Rows from block 3 of a small image classifier, named by matrix and row number. Rows with one number belong to one channel. Each number is 128 + 24 x the weight over its row's rms, rounded and kept within 0 to 255. All counts start at 0.
After each channel's rows are labels from the 100 images, of 14848, where the channel reaches its highest value: "patch colour" is the nearest of a few named colours to the mean colour under the peak. Only what is clearly more common there than usual is listed. The data: made-up road signs on poles. In brackets: how many of the 100.
# convs0: first 3x3 conv (model.blocks.3.convs.0.weight, 48x48x3x3, each kernel summed), inputs 0-47
# convs1: second 3x3 conv (model.blocks.3.convs.1.weight, 48x48x3x3, transposed, each kernel summed), outputs 0-47

convs0.29 [153 133 107 160 126 164  88 114  69 116 175 138 141 103 160 119 147 167 120 106 113 157 113 118 111  96 116  96 133 145 133  95 179  98 149 115 142 123 144 159 124 135 104 137 147 138 135 136]
convs1.29 [112 162 146  57  76 104 107 170  98 128 107 117 159 145 128 141 132 122 122 126 106 110 119 119  86 141 101 142  93 103 111 143 123 130 101 108 117 119 131 107 160 134 147  80 105 116 125 127]
patch colour: pink (29)

convs0.9 [131 143 120 109 149 111 108 127  89 112  81  83 124 173 106 139 132 123 118 133  66 143 123 172 109 116 127 104 143 124 146 142 130 142  80 117 106 144 138 187 134 117 102 136 129 126 114  93]
convs1.9 [ 94 125 135 133 146 194 131 126 170 148 105 151  94 117 103 117 106 127 154 137 125 144 136 137 115 177 127 129 122 170  92 118 101 101  87  91 101 106 129 129  74 121 119 130 113 123 136 126]
patch colour: black (36)

convs0.13 [133 129 112 109 131 110 158 119 136 125  71 135 111  86 123 129 132 133 108 123 135 101  86 135 141 128 115 105 162 144 110 124 128 134 103  71 151 173 111 124 115 106  71 153 127 108  76 135]
convs1.13 [120 107 138  82 107 133  99 151 168 124 100 109  86 116 105 127 109 122 115 124  90  95 127 136 111 191  92 105 110 150 121 120  98 115 130  85  95 122 137 113 128 110 112  95 115 104 151 109]
patch colour: black (45)

convs0.16 [144 122  98 159 131 118 105 109 107 160  90 111 123  47 169  92 146 124  81 105  92 130 127 123  88 121 133 104 107 126 140 128 141 134 119 135 126 102 119 113 123 141 135 116 146 119  97  93]
convs1.16 [124 153 142 110 148 173 108 149 132 158 134 124 127 191 102 139 133  55 145 151 146 145 138 123 143 132 105 170 116 166 135 154 107  96 143 126  94 147 138 152 104 130 107 154 134 133 140 122]
patch colour: grey (66)

convs0.33 [129 114 142 127 131 115 173 144 120 184 100 104 122 108 143 141 136 139 175 117 122 131  93  78 153 110 150 110 114 174 133 115 148 141 118 156 117 124  72 117 120 101  92 140 116 118 155 153]
convs1.33 [174 133 147 120 151  96 120 111 136  98 154 133 121 154  75 137 134 154 125  98 130 107 129 156 131  92 145  89 122 138 127 115 114 110 133 136 162 109 106  94 147 100 161  72 169 122 138 100]
patch colour: pink (29)

convs0.42 [123  82 144 152 124 129 123  89 132 107 158 129 132  77 159  89 108 108  98 145  87 144 121 105 131 181 107 129 108 148 127 110  79 115 131 112 113  96 105 101 130 111 116 123 127 130  85 115]
convs1.42 [124 167  97  97 133 161 127 162 109 125 102 143 134 159 116 109 100 109 105 130 137 129 134  89  85 125  98 117 135 108 122 216 145 143 127 121 101  94 134 117 108 142 101 106 113 136 131 139]
patch colour: pink (28)